config = dict(
    time_shift_ms=100,
    fused_qkv=True,
    learning_rate=0.00098,
    eps=1e-06,
    max_steps=14000,
    batch_size=256,
)
Rows from block 4, named by matrix and row number. Rows with one number belong to one attention dimension. Each number is 128 + 32 x the weight over its row's rms, rounded and kept within 0 to 255. All counts start at 0. Numbers have three digits each. After the name is the row's rms in percent of the matrix's.
# v: attention query, key and value (stacked) (model.blocks.4.attn.qkv.weight, 1152x384, the v third), inputs 96-143
# proj: attention output (model.blocks.4.attn.proj.weight, 384x384, transposed), outputs 96-143
v.111 076:149142060178205147147165075079105109094072104165122199123155125103179153135145153149146142088143090121118146088109175087090154131117141165101130
v.112 055:118162107122072156196131151142107109106139154098121163137126126150144104131105156078196169158214129113153134116123138097101100086132126105179123
v.113 100:122120105161176151144126162130107119135164153147125097166115161082114135119145173115102142160158123071183184122178199173159152187134141180145122
v.114 075:087142088124149142125139121080128134154074176144148170145116131081175176139123169201113129188112098112134149132126153076111183168158109164149130
v.115 070:110158127146176140162137085103124141168107175139185101139105144091138147143150145164077148193135058126128133153140179156138188164159121164156169
v.116 049:173149165120161110140147090144114122118079065100128127113142058137094096121145152078115102065145167137096128122131083153121102102118130142052068
v.117 044:151109152095137162197241092055108083168107155093171133096099085116092146199114137175109139114143126148130136174121112077121122124123113117188127
v.118 070:159120150153091166139121182149112127102232115123124090150129166133046129122128139066162140121146173071180154110174151191155145151115151155126143
v.119 089:124149069131175124141152135073132142145086160158137159160113140070161176130134133210113139194121103092115154133144145091119191159156126167129118
v.120 050:157129101119142105132189093082119099103068154126119107094142119109182123128109090160160130125095086129120149141076120055099140103130094090168125
v.121 090:130116094140137170152119152123121130111170154153120118153108167086114134129132177108123147177156137073166175107170200182165167179127127181148126
v.122 062:118123157152105144141105138164113120106220090114103071170094159149054099112117137045125136108169198093161117112173139210148108143117120134128115
v.123 079:124121139111064085099122133146151118124132088093104139123139114164131099144126070126157110084124151159137095150111058114099072078129114060112129
v.124 060:142149141165102173143115151132084135121208103151103127132136180174078121097097152054157136120198150108148121091197177185131141119082163170153107
v.125 082:127133162100096095085123138138140115126097111101112125110146087152131102152151094132167116063098139161116090138078059081097096088117094053104123
v.126 056:171121161100096111130182126162140114133141099116132144135118071134129110168143105130156104099137122148102067148106108121109082078126128071148140
v.127 065:096109093177177136136106115117145148135106169135159099141135141084154164119125132147063132199141101120119144146131161146135170182158146156160178
v.128 064:155105102064102122048176177098085119057136129128120151119191087123095089131092096080208120100157192125170161094149075064112125108110122113183096
v.129 061:154155078087083114105175151093104130099125114151123188118172122160115125076122093085187101128204174115167148086143111068124096086175132159152112
v.130 100:189087111142191141092145148114164099111153110114135099092105111110177157095140146141121112127125064120117100140187142151190206180097100168135125
v.131 118:086159157109061108155121104168099156125113132128111114120154126150083071160123102109144147090131165144151121141089097114067040066153116044106134
v.132 089:168105106147198140108126158101149086124158109110153136116114123127194178096135139147110113158124064126086113130164152154173214180090120206146119
v.133 117:173090110161181147101144143087173099120154105113151116096091127121182164092134144135118124132130064128100116113179145150172209191089098184142130
v.134 079:127115164143097125121131093148142139085108099133089092081109103109121072154127125095161137085127088140157128146138089126091103086148073044112100
v.135 128:175104108143186154096135151099155093123149116113141131127099137116173184092130154139112115147137083115105127114171163165176217199092128195147139
v.136 117:180098111143191149094123142094158094118160123110151119116112128120187170087143142134114121143130081114097124121184160145187217187084112197138136
v.137 055:171149097093076115103103188150140144164136122147117149154128208192141094100090109124143134181165149116151183107153116106102143141180083177107141
v.138 054:078113148168125126155080108173151137144117120104130070153100125107154138175173159132082113119036094113118081176128117155144139144074125079086172
v.139 115:082151151119067101160118106170099169137106143148104114132150132147074079157122108112138142107129183134158133139080100102080058070164138065114132
v.140 057:145102101124160146146161154080120131088131112124095186141156079147164113105119056092166103089170152120127158116105135109177131091126136142124101
v.141 129:073146152104071105166123101158102160129109130141113118134143115147079072160114098115148139103133164137143127139085095099070049058167124057111120
v.142 091:083135161141046101136134097165106153097123112124093077104128133142088076159121125096151141080144154143162119137100089096085055070164119042110135
v.143 068:147121069097130140124150138083103125098138108123103188118178116154164128087079058074170132137170132135141160066121118068149123088144120153156115
v.144 084:122087131115119118137128153149104116100161190097093151181127150125099130115139123126143118154096178050115169101100157155141132167110191135147132
v.145 124:154063130123084156110132158140111100074188149096084113137181185139123127120110113063149123086146165098132144096135166151178134157086155108145147
v.146 119:098186139148177103147114092121141164185070111152155143135093080110142132134137133198111130176085101142106103158108103112082103099160115151105120
v.147 074:111087115130119141155153160135123106129148184114102176186109142095091114087149100142156136157122149081132166111094188160137138162136185170150107
v.148 088:137092120146101143151162173154103100114193144125094143146146175130086122105118115072164122091154153099167158090128172173177129176120151115152136
v.149 085:144076104146086127137150147146101101079163114134098121119162179123099124127126142049139134068157144102175132113132144140176129184129145113135134
v.150 087:111196127160138100129146099114138145158092079157178113090094081134135142123133144184078139151133078199158104172122084099102112091156099139115145
v.151 084:188073137091128131122117145159141140108174127103096113153168143128141141179149131068135098103082170099113130126139138161150179176123141088155123
v.152 046:095121117131171119143113189121159133137131164125101128121098136127113054076151099168136154158153133131107142123150115085102084137140144139150120
v.153 079:082147123115147109163131133116129123182097179131119189172089107090127139099161114198143107181099140085075131118102147152084125109158168146120095
v.154 097:138074120144103138155143163145119097097178158110117132146147148126093127105143136084152118094161139090150153104125182153174140174112158108163134
v.155 110:124182111138144119127130098101159155145077085166165129084117100147166123138120124178107136144125085201128082167125083090097115096142069135092137
v.156 091:170090131105109129134111159149121119091174148103092130127145183135111119140135117067141109073108170086142165104130160152153152166113155110141123
v.157 062:156131123088089162113072157140139130089158172125077161106140201148117138091117075047188124140102164091129138021196154116158152124085120159127135
v.158 088:180098117113083157094116138128148114067183086107133079087170167170162139155111121050111119088156117170132137122166111130182160131096087087127138
v.159 057:114162106146163154149142116105143105155085185143147144141116092119150124076128097170118108190137115169126119171128147122095068071142155147124154
v.160 075:078093137104087113105130064139131173070128090142072116155151097099100082191081143089158134103157138121145130131131084120101155075138091066132114
v.161 107:157154084146119137123147149126099065124115110088170116068159120184157132068104100117094149118169130181116094121110106116148131157085105156129184
v.162 049:059132110147120093137120118123134174110157131126082157103128142160073084148131242101147128151189125084156169089133103148108090061085135111152126
v.163 082:153147110154124125120154124112096091115102108086163099064126093163156111065100105120095148093149118179138083135105103104142122148076108121130170
v.164 114:183142093168135150135159161121105072143124141086194137080131147180162168073118118141094149142129127154108110129117142128138126172099146179134174
v.165 057:154094117128085135125168136112122144129088089118161135162115147144164170110117076137110111174090109119099121154123156158136188207108128150093189
v.166 082:134113161122146113161112148117145182159140176169101174185087163094110168168179154170160115177077117089113145113128173142117119145168167154126087
v.167 079:165155075168166139125141178127098075172113152092183138123139169172149155048141114137076147130126120155100113131110158128145135186104150159120154
v.168 057:093126140194114169112109124162123120140135119130151075117115159140108127111098118122100127153136106107150114138126157174134143185072105125105196
v.169 050:127110157104058162078127153140116141096156073121101137135155179115065095185089105085144108086148158100154156083088141154137108128091119119108127
proj.111 073:137206115162115098116060119150137165183125154124163088105078074111090097140129168148084134145148121101166116173093116180120111147125116077109167
proj.112 061:121120127177159086153077151102133189080127085184130044109173134129132125105178144152099129124058157101108073101086126151132124131151151098025150
proj.113 103:143115126058153144132170120115139113111083148112155179129151098145148146177055096169131097133140066154103159152110095060138172067133107152175130
proj.114 080:122102140071162134178081214159185139108167131120103118135170160159102052135097109138169094111140103107150132106119112151149097061128105086168119
proj.115 073:152079145058148149129161154160159143148172133106145152156138137155120091209078087127195088092163100113126141177118077134129139093100074145156096
proj.116 052:139163112162103118137147105152084106136148177141099115127061117103147175095164175117151135131135148165149087027094166095108101157104175090106140
proj.117 052:076140140143105146088113210123168152117126146149075094140127139141171157078143133117161124118131184119145155104130167095091122147115134119165154
proj.118 073:129118116103145141136235078105109115115057121126156165122150105107166198128113128180043143169101098153085173179122137063131175120165124171155094
proj.119 093:113123140060148137195059203150193132120137144126122127107163123136118039158103129151169081116147107110151127135094101149131108054115125086163128
proj.120 056:134165122131077131070019149146163160165143143122131106125170133107113102144109178084136139095129126120115114102130126149162165114045156107125192
proj.121 094:154120119057159132142201118117135115109088135107157157135146085151139155173068078174117102141120083129083166140111097072121165073133110165180108
proj.122 067:143123104133119137112252072095069123143072122119177144139118104114175210138153121161065143155121132159103148158105126067116166149171106177095106
proj.123 079:096130126195106148131055151133114140108117108145082106095141164094137152060179181091101137136087159112147118101142169151143112182139157133093150
proj.124 069:158144124146118149123233097121099105143077129147174114135134108119140185096178153165059111170074151118152132147077118115130137123183132139122106
proj.125 087:108121137196108104124085109110118146128155120139107096118109174116131151075157154104103179140120167129120100105161185155139121191141150121091132
proj.126 066:089135137162091147125084167134141132123126125116105124145120156139143120099133160126151143137094188121158138104114115134090102145160160150123172
proj.127 070:170095139047148132119160147123161140145155136113138142143130138127107113183062077129184113100155074124120160150148108110147142081092073137140087
proj.128 071:101179081155114084155056109106113107128106089144134083077150102112142177081148103155075151117038063141111065126064138133133110171116120060136167
proj.129 060:098159073152138153162054145113140080165095100117152104102123089127143118095108138183074126121064099162164104156089134106160089143147155071178120
proj.130 108:136143158206147081085096057132095194158161156170116112161081106086099117138175177136097198123152162089165143165152109146103138141177101097086085
proj.131 112:138113118177094136084145059125107076158144076116158072081124113148128142100105123074125176106118112176062086108134142118162116154068110100112130
proj.132 077:124148153110122124151113165122126185099123202133099173195119142099101111143159170162136102129158177078181181138139110144076136098195153144121136
proj.133 125:129143160199149077082092052131091182149166153150117097153087103082090106148166180125109199118148178087151146167155112144115124133186111093097086
proj.134 104:138142148246110085066104015124091142165169111135133072118109110109108137114149160080074215094127150124115103147149128143142128153127089096100096
proj.135 126:115145148093160105148115168125153173117114178155104184188126132095123106152154146175143099150148158092190171164134116133097148106192139160123113
proj.136 116:111155155143156089120094123123124195128139187172086146175097109088102106156168179159119140133167166094181172169147107145087129136195131134099104
proj.137 057:086105101151148135158126102101173151163124069142129098114184056106151105131109136150126144136123071137116121182111101132177111111124137105114087
proj.138 058:175102194103128090072165062139099149082140159157088125151130132088119128160102127070162157116194158119062119131160138150132159123091107173096133
proj.139 107:143115104137101145106150102133138063147117070100173085070161125155157150105089098081128143114113087170081095096126149121164112136056117116141149
proj.140 058:143183054145109115088034105121102113154106164152170118098128142098116146095120171107106148125133099169208080125124087120116127149135140091140171
proj.141 125:138121108163093141097139074127109086142139068106164069072147128157131157093100110061117155103124111178070084103148138121160110155068115099128140
proj.142 096:148119134214120106065130016122096114166171089135140074109119116118118130104126140079106205092107116155078110128136127144144114147097091090101101
proj.143 062:089169094149113138164051140122153092146106124165138063071101070134121113096117157161063127149124095127190082162105132154132081130127170060146149
proj.144 110:112124104017146159199156229116169118087071130136124186137152155153141130140110098178166040162142094123131151108087143092109151097133156180158170
proj.145 130:096150101127154111157204108085159148148048101163186173131132088154145130149105122202105114217124084136082158177063094054098134109125122156159157
proj.146 121:152108154090096153126060202178108095097185172120048112132141169120115115115155130079163097064126186114190126071193159201159139139134161115122107
proj.147 095:113134100016160155180149212134175118095068140125130189129149149149138119131109092176149050156128086118125163115090140110115139085120149170156173
proj.148 090:095132091098150130145175117089183128121058109125194204113138095140135122168093144178103115179153039127097153161078088043108134076104113154167179
proj.149 086:112130101151131109116166048088128136156094123124215147117111051131119127163115121154103146189161063135070130192083104071100119100098080135135143
proj.150 092:156112161190108120081077111148093127140207141097104051120111143110106127115158139059140174066112163122123087103174147186155119158107110078089091
proj.151 077:097139107157151098149182091079121130148077119199163174108099080135119135131147186161096128223174080140113187159113096070091113093148125176151111
proj.152 050:121187103151124146169040098116158127124148089127105161120167167134173096136004173133112162120112130167122090175140100157160158128147087050116157
proj.153 096:117124115017132177189096247155147108076116165128083168140150169138141123144108110140171062110126129122164146085127155141132145114157170156160150
proj.154 100:110125090081151119155202119092171140134046113129194190115148104140148115171075113174117111200142064127116153162074092069105121077130105155152171
proj.155 125:159135161218110098056093048133081136161189123123118064119105115104108129116165163073096202076128153131118112129172127162141125161136110073097078
proj.156 091:113160107121153136113201075092142129159070126183208163129108052146148143161119156173117132203187078140088138191084103067085142084139124166178138
proj.157 067:117148139166155127153156053083114104130109122148156132096110046156134109115178176218083158125154105166071081217086075133127095098119135146154116
proj.158 105:120149143247133072069157012118099154174131092144159087128100096116120139124146164117098213127123137128104107166128103100099128142121086114100116
proj.159 057:110153148119127141141058200140164125099170108103039096143141209154134091119074122113145121085069176134158113097163122125127174143174144111124145
proj.160 077:123136149212122120086122109086064116150136117158128069101099078133120183055174141091124171120130149144180106104140155151150127189124179118110137
proj.161 106:120130150154143083103109022147132175185135130142113116147111139109113083173155119137115170095108138112076112166120093110117129115150058081112081
proj.162 057:138118160108117118137098116095130132128114141123153065075118102123124159121091078145111105120112134153083058149087096166154133159104182090119189
proj.163 090:147140132194136087105105019147117171189146118153138099133123129110110109174152146102120212106118140103104114160132106108131114126149051088089083
proj.164 116:082122134064154112156124114164176161152103132132100167167143159117118078206126083174149112121085109108089126149086087092104138061156073110130115
proj.165 060:102107107150167135098137113132115105129086116171148172142109107115103097126142148147181152165115119127158156152107130105115147087193141153155099
proj.166 096:115114107045124175181135241137144077068109139120136166126147128144137133120101128152163048149134106129162144105117149138134117107121186163170163
proj.167 080:125121111054152106165120094165197169133118149110122160137145166118136096218098100155136092105125098125075144160096080096118150076130074123141142
proj.168 063:157139129085152124118161076125098136207093169111151122135100108141108127167151094141166111115115154107051114173125135151138173100119129192099077
proj.169 053:134161134134164106106119104098081161158098128122162114122151106126140153045154077155172120153108099121100093124099155158121169138115192147107116